A small segmentation model, trained from scratch: encoder arch vgg.
Rows from block 10 of the encoder of a small segmentation model, named by matrix and row number. Each number is 128 + 24 x the weight over its row's rms, rounded and kept within 0 to 255. All counts start at 0.
After each channel's rows are labels from the 100 images, of 14848, where the channel reaches its highest value: "responds to" is what is common among them. Only what is clearly more common there than usual is listed. The data: small renderings of single solids in any pose. In brackets: how many of the 100.
# conv: 3x3 conv (encoder.blocks.10.conv.weight, 512x256x3x3, each kernel summed), inputs 0-127

conv.321 [101 104 103 126 132 147 101 111 122 151 158 174 141 104 120 149 174 143  84 124 145 144 125 112 146 130 138 118  98 184 143 127  89  99 152 136 119 134 124 121 145 105 118 105 154 140 160 159  95 137  73 152 110 100 127 114 106 135 103 100 119 115 101 106 139 132 119 125 129 135 124  95  79 116 106 122 132 127 101  97 127 109 113 160 144 153  93 122 117 133 110 110 128 126 108  80 148 131 112 110 132 122  86  83 116  85 108 125 113 131 128  76 142 119 115 123 138 131 115 124  92 121 136 119 163 132 170  49]
responds to: torus (29)

conv.49 [120 129 115 122 143 100 141 124 154 135 127 118 135 142 138 113 112 156 132 134 112 110 130 139 105 145 100 112 142 176 176  94 135 114 137 138 147 102 136 120 116 130 145 119 153 167 121 183  89 122 104 148 103 145 106  76 126 169 142  80 136  97 160  80 194 111 164 142 123  72 164 155 142 126 127 121 123 152  95 131 150 141 153 178 131 148  73 154 127 140 145  62 139 123  85 119 157 141 105 149 131 129 146  80 151 147 140  88 118 120 136 121 121 137 130  80 111  97 135 147 118 115 123 120 105 159 134 105]
responds to: torus (29)

conv.373 [102 129 135 120 157  92 139 139 160 113 132 125  85 111 117 122 117 159 123 195 107 121  93 127 135 173 117 137 144  72 139  78 124 105 141 112 145 130 134 106 120 124 147 143 113 113 159 125 139 133  95 115 129  88 144 157 157 135 126 130 124  87 102 125 140 160 120  56 132 142 110 138 215 133 155 123 118 156 113 153 154 156 134 119 123  93 117 160 187 150 180  65  90  98 123 127 140 114 133 135 108 157 146 131 173 134 102 157 119 113 116 130 131 131  69 166 123 108 123  94 193 121 102 122 125 118 131 121]
responds to: cube frame (25)

conv.391 [ 83 139 128 102 130 115 141 119 159 120 178 113 133 119 153 108  98 123 143 139 148  60 118 117 146 178 158 113 174 157 149  90 155 112 121 101 149 130 109 127  86 147 118  81  78 113 123 131 175 137 168 108 133 148 101 168 180 126 117 155 115 128 149  87 168 129 140  72 119 147 136 108  98 144 133 143 139 136 121 131 141 144 101 108 117  96 109 151 142 147 175 138 106 110 138 144 112 118 121 111 142 107 115 140 145 119 103 116  88 112 147 106 162 164 100 118  88 137 101 123 162 100 149 150 114 140 123 142]
responds to: cube frame (33)

conv.387 [126 135 124 133 103 155 129  85 161 153 121 121 125 124 137 139  82 104 149 118 125 134 125 131 124 199 165 149 103 158 140 132 138  98 110 138 124  99 110  87 105 137 122 118 138 102 163 142 135 118 112 130 106 115 144 111 161 165 155 136 110 107 105 135 157 155 129 113 132  80 112 127 152 102 115 114 135 104 148 122 112 141 150 134 152 130 118 115  97 136 153 183 140 123  98  81  96 126 131 109 114 117  87  81 116 131 121 126  93  96 153 152  90 178 122 123 143 123  96 110 139 107 125 114 172 142 128  92]
responds to: cog (36)

conv.494 [105 147 163 132  75 160 141 116 116 116 136 132 120 147 147  72 127 127 133 109  80 122 119 149 136 149 147 177 123 146 107 107 135 117 102 139 144 101  69 104 132 168  80 121 136 130 124 115 113 113 145 113  89 163 107 135 119 168  72 101 153 167  97 158  91 154 117 150 129 130 146  92 133 111 162 119 135 127 137 117  69 117 153 165 120 150 139 124  88 125 129 125 174 151  76  70 120 113 123 109 158 171 144  99 106 113 150 126 120 143 120 121 152 137 109  98 160 123 137 169 132 132 166 122 135 127 100 125]
responds to: cube frame (37)

conv.66 [131 150 122 117  97 110 128 112 129 136  99 141 131 109 128 102 170 111 110 101 104 140 100 108 160  91 157 160 111 127 122 144 163 111 126 134  89 113 135 117 108 127 108 111 113 141 148 110  84 147 121 110  58  90 105 122 113 157 150 166 150 141 148  98  92 157 157 208 130 105 120 111 155 135 149 149 104 145 133  95 121 137 134 117 138 185 145 141 136 123 123 148 120 149 114 104 128 152 131 169  95 150 130 130 117  83 140 166 132 147  98 107 118 137 110  68 148 128 127 119 174 105 149 130 136 139 125 154]
responds to: bumpy ball (37); sphere (28)

conv.204 [148 132 129 119 150 135 127 147 106 129 122 159 145 136 128 122 118 147 100 136 117 175 131 104  83 109 117 148  89  75 163 123 101 121 188 169 109 141 140 128 145  96 127 120 121 120 147 158 133  94 133 137 138  78  90 137 117 143 143 128 146 127 151 144 108 130 106 145 123 125 126 133 119 125 180 106 132 153 121 153 189 115 116 121 107 147 151 141 131 116 127 128 134 110 181 130 140  83 144 116 133  92 186 138 135  57 118 126 138 129 127 125 124 138 161 142 137 152 148 127  94 169 120 113 172 118 116 148]
responds to: spring (28)

conv.33 [123 146 123 153 113 118 144 159 114 154 129  85 124  64 160 113 155 119 109  91  95 124 130 127 131  74 133 149  88 137  90 132 139 137 114 146  93 114 121 140 150 141 139 123 154 115 139 107 100 120 167 122  82 138 145 109 110 124 137 166 103 126 129 146  76 142 139 197 134 128 142 111 151 150 149 106 143 126 138 157 108 133 117  89 106 135 107 152 147  90 106 161 111 138 165 128 164 136 116 145 107 120 145 149 128  87 112 173 135 122 113  90 104 116 129 116 114 141 130  88 155 122 139 170 109 128 107 163]
responds to: bumpy ball (58)

conv.108 [ 77 131 150 143 124 132 120 196 142 138 134 128  96 100 134 121 140 110 168 134 139 118 116  97 131  84 120 142 103 126 131 128 131  98 115 105 120 109 104 142 125 122 143 132 138 106 126  89 190 120 192 110  83 119 104 106 103  98 209 149 105 114 149 132 127 121 132 178 141 130 120 127 160 160 151 126 127 136 133 124 169 131 123 117  94 132 113 140 122 129 126 157 147 136 126 146 140 146 169 109 103 180 107 109 138  85 142  68 145 115 127 119 125 108 124 116  87 149  93 116 152 108 154 161 136 141 124 126]
responds to: bumpy ball (35)

conv.272 [127 149 151 154 137 130 131 108 120 134  85 154 161 106 118 137 159 132 113  87 168 122 139 152 135  61 103 120 100 131 109 149 126 145 139 129  97 117 139 155 117 130 123 156 155 111 119 145  80 151 125 113  85 143 114 120  91 143 140 125 122 151 178 120  88 125 137 147 159 107 155 140 155 166 146  87  97 127 140 136 114 129 154 131 139 110 135  92 108 119 140 113 136 112 170 135 173 144 129 154  99 122 125 108 131  94 106 202 163 160 130 103 124 111 153  97 171 179 141 139 133 119 145 115  86 130 118 155]
responds to: sphere (35)

conv.29 [113 111 132 138 129  91 137 147 155  83 114 118 160 140 130 117 119 138 116 127 112 109 133 138 142 161 137 100 180  98 137  97 141 137 135  61 156 140 107 115 144 104 106 134 113 100 112 138 103  98 135 165 160 128 159 121 129 113 131 139  88 140  89  98 126 133 140 143 107 114 152 138 112 134  98 148 175 106 139 119 110 109 114 128 111  77  88 135 136  98  94 124  72 130 115 156 125 174 107 133 158 133 111 191 158 145 130 114  87 118 171 121 117 131 114 153 115  91  84 126 182 129  98 168 102 158 130 173]
responds to: cube frame (37)

conv.163 [109 120 155  96 114 132 114 157 127 156 143 132 142 125 147 119 130 128 159 139  90 130 137 125 117 115 150 100  96 120 171 151 124 154 119 114 118 105  70 146 122 111 150 111 143 127 142 131 157  91 149 111  82  74 142  95 127 119 215 143 135 135  99 100 170 131 108 131 154 118 157 101 150 145 165 127 107 103 133  79 161 103 146 108 123 115 104 128 102 118 113 153 146 126 125 101 108 130 149 113 100 118 132 130 117  72 147  74 124 118 145  73 150 160 112 162  76 157 136 138 138  97 133 143 137 127 120 153]
responds to: torus (31)

conv.45 [113 132 120 115 118 132 119  94 136 149 150 133 148 147 126 147 146 118 163 140 137  83 130 132 127 118 117 131 157 104 114  98 142 126 142 129 109  98 121 116  92 127 155 137 124 139 102 129 107 169 121 148 126 174 112  84  90 109 162 101 112 122  99 122 127 131 104  98 154  80 147 155 152 156 134 122 121 144 128 134 117 161 120 153 129 124 133  57  72 147 128 148 124 128 112  94 126 140 135 137 131 166  86  74 129 162 124 157 111 140 133 141 134 105 128 113 126  95 139 141  80  98  87 124 136 136  84 162]
responds to: capsule (27)

conv.83 [117 117 148 131 127 157  76 121 138 172 113 182 117 140 110 142 124 131 149 138 139 123 153 140 132 138 165 122 143 159 120 157 126  74 139 135  97 155 113 144  91 130 165  98 122 160 153 161 126 102 110 153  94 112 111 107 111 113 184 124 127 102 123  77 178 117 111 136 143  83 129 134 120 124 129 152 113 145 143 127 174 156 128 166 145 165 130 134 132 121 152  78 148 119  95  91 114 146 170 125 108 159  95 102 131 137 146 109 138 149 139 111 149 109 115 107 102 157 107 155 118 110  97 118 153 123 104 108]
responds to: torus (25)

conv.150 [100 150 135 114 115 118 126 132 132 108 116  83 133 131 118  91 145 108 121  96 141 123 117  79 157 161 110 112 126 116  88 117 158 112  81 108 153 147 137  99 114 105  82 135 104  80 132  87 146 177 122 119 114  93 188 178 143 173 141 102 111 135 136 118 114 143 152 140 119 127 129 116 142 136 106 110 102 140 135 130 116 160 108  75 130 106 128  99 143 133 114 154 127 154 116 137 147 163 119 120 146 118  95 125 128  74 148 114 169 130 146 120 125 110  99 122 122 126  97 141 118 133 122 159  95 163 143 106]
responds to: cube frame (38)

conv.0 [153 148  95 122 110 107 147  75  99 127 177 140 134 141 138 146 119 119  96 134 146 149 117 116  94 118 132 157 145 108 118 119 106 123 126 139 112 135 115  97 142 108 135 176 116 116 115 144 162 149  92 135  89 168 119 109 159 140 118 123 110 120 154 128 130 122 132 136 128 132 113 150 139 109  96  97 152 155 122 114  98 142 157 162 153 123  98 159 117  85 105 105 155  91 139 145 132 128 139 142 147 172 131 106  93 128 156 135 143 150  82  88 158 125 100 136 145 138 141 154 193 150 110 140 120 149  95 102]
responds to: jack (27)

conv.478 [106 123 115 124 110 105 119 124 146 173 152 124 129 112 141 148 150 175 117  84 176 102 151 103 102 129 117  98 154 155 115 114 118 133 133 111 119 105 143  98 129 140 136  68 123  74 123 121 113 112 108  74 129 139  96  95 161 142 104 141 124  86 142 127  89 133 107 140 182 136 140  94 169 115 125 147 127 133 126 116 126 168 158 137 128 149 114 140 138 138 135 131 128 109  75 115 113 112 136 110 145 137  86  78 142 141  93 145 147 133 115 109 170 112 132 136 132 118 124 110 170 119 163 126 132 149 136  56]
responds to: capsule (25)

conv.280 [135 122 139 126 184 125 121 124 128 167 133 118 162  96 157 104  99 112 115 101 111 137 130  97 152 123 143 153 115 119 149 129 130 129 106  76 117 133 131  99 132  95 114 102 142 102 134 112 120 136 106  95 145 100 162 144 149 122 155  99 141 138 146 164  95 141 113 144 136 136 143 117 140 122 136 119  89 133  86 184 138  68 118 130 113 103 123 124 158 144 115  87 116 128 191 130 114 140 130 117 200 110 125 129 134  86 123  74 168 113 130 114 107 124 135 144 104 140 118  90 146 122 116 153 154 124 120 104]
responds to: jack (26)

conv.510 [148 112 141 151 138 126 132 149 103 153 120  64 111 132 112 157 143 121 137 113 103 148 151  78  70  97 100 102 138 140 105 173 102 157  92 143 133 112 116 126 149 114 127 129 166  67  74 125  94 134 138 138  81 121 122  95 117 150 177 102 103  96 124 175 114 123 127 121 161 110 158 115 160 140 118 123 128 116 109 121 140 136 119 155 136 141 109 124 139  90 111 102 149 135 123 116 158 151 125 196 135 109 168 140 157 167  94 128  98  88 107 173 101 127 109 161 166  94 131 114  88 173 140 136 141 134 125 134]
responds to: cog (29)

conv.18 [102 125 138 107 144 129 130  80 111 148 124 160 158 132  94 120 130 109 143 149 142 122 124 116 133 125 127 133 113 123 130 139 130 155 119 141 148  93 131  89 105 125 129  92  87 135 161 128 116 146 114 109 115 144 113 107 161 139 117  98 146 148 110 158  92 136 115 158 169 133 158 153 153 161 156  98  47 141 111 123 145  97 176 156 135 160 164 130  69 164 122 148 120 160 130 131 164  99 125 117 126  99 119  71 113 103 106 118 119 134 150 148 124 175 176 142 153 122 157  92 144 143 208  93 111 113 162 119]
responds to: torus (28)

conv.206 [103 140 115 121 103 146 127  93 138 126 125  88 109 102 149 100 117 110 126 132 161  99 130 122 137 155 144  86 136 135 114 199 140  69 100 137 132 125 119  82 121 115 132 147 150  89 101 150 144 145 118 145 112 140 105 150 131 154 142 117 131  77 114  75 120 110 135 125 146 143 139 104 161 109 119 142 112 166 111 111 140 127 130 169 162 149 121 138 120 141 107 138 154  95  75  83 151 145 127 127 146 169  80  80 109  86 144 126  86 117  90 120 182 138 113 110 139 114 117 135 138 122 150  95 111 137 149  79]
responds to: jack (37)

conv.199 [119 108 147 157 105 144 124 107 149 105 123 164 154 130 129 144 169 119 161 115 144 124 139 134 160  87 139 140 101 143 120 131 148 130 131 138 129 112 165 126 139 122  92  91 124 108 106 135 119 150 143 106  91 111 139 144  93 142 132  78 117 101 187 122  91 156 126  99 120 116 128 135 151 136 140 101  79 141 110 102 144 122 129 132 153 124 127 101  70 107 104 154 175 151 127 134 100 123 112 135  75 134 141  93 120 128 142 151 179 172 148 111 117 138 123 120 164 165 169  98 113 133 134 103  75 134 113 148]
responds to: torus (28)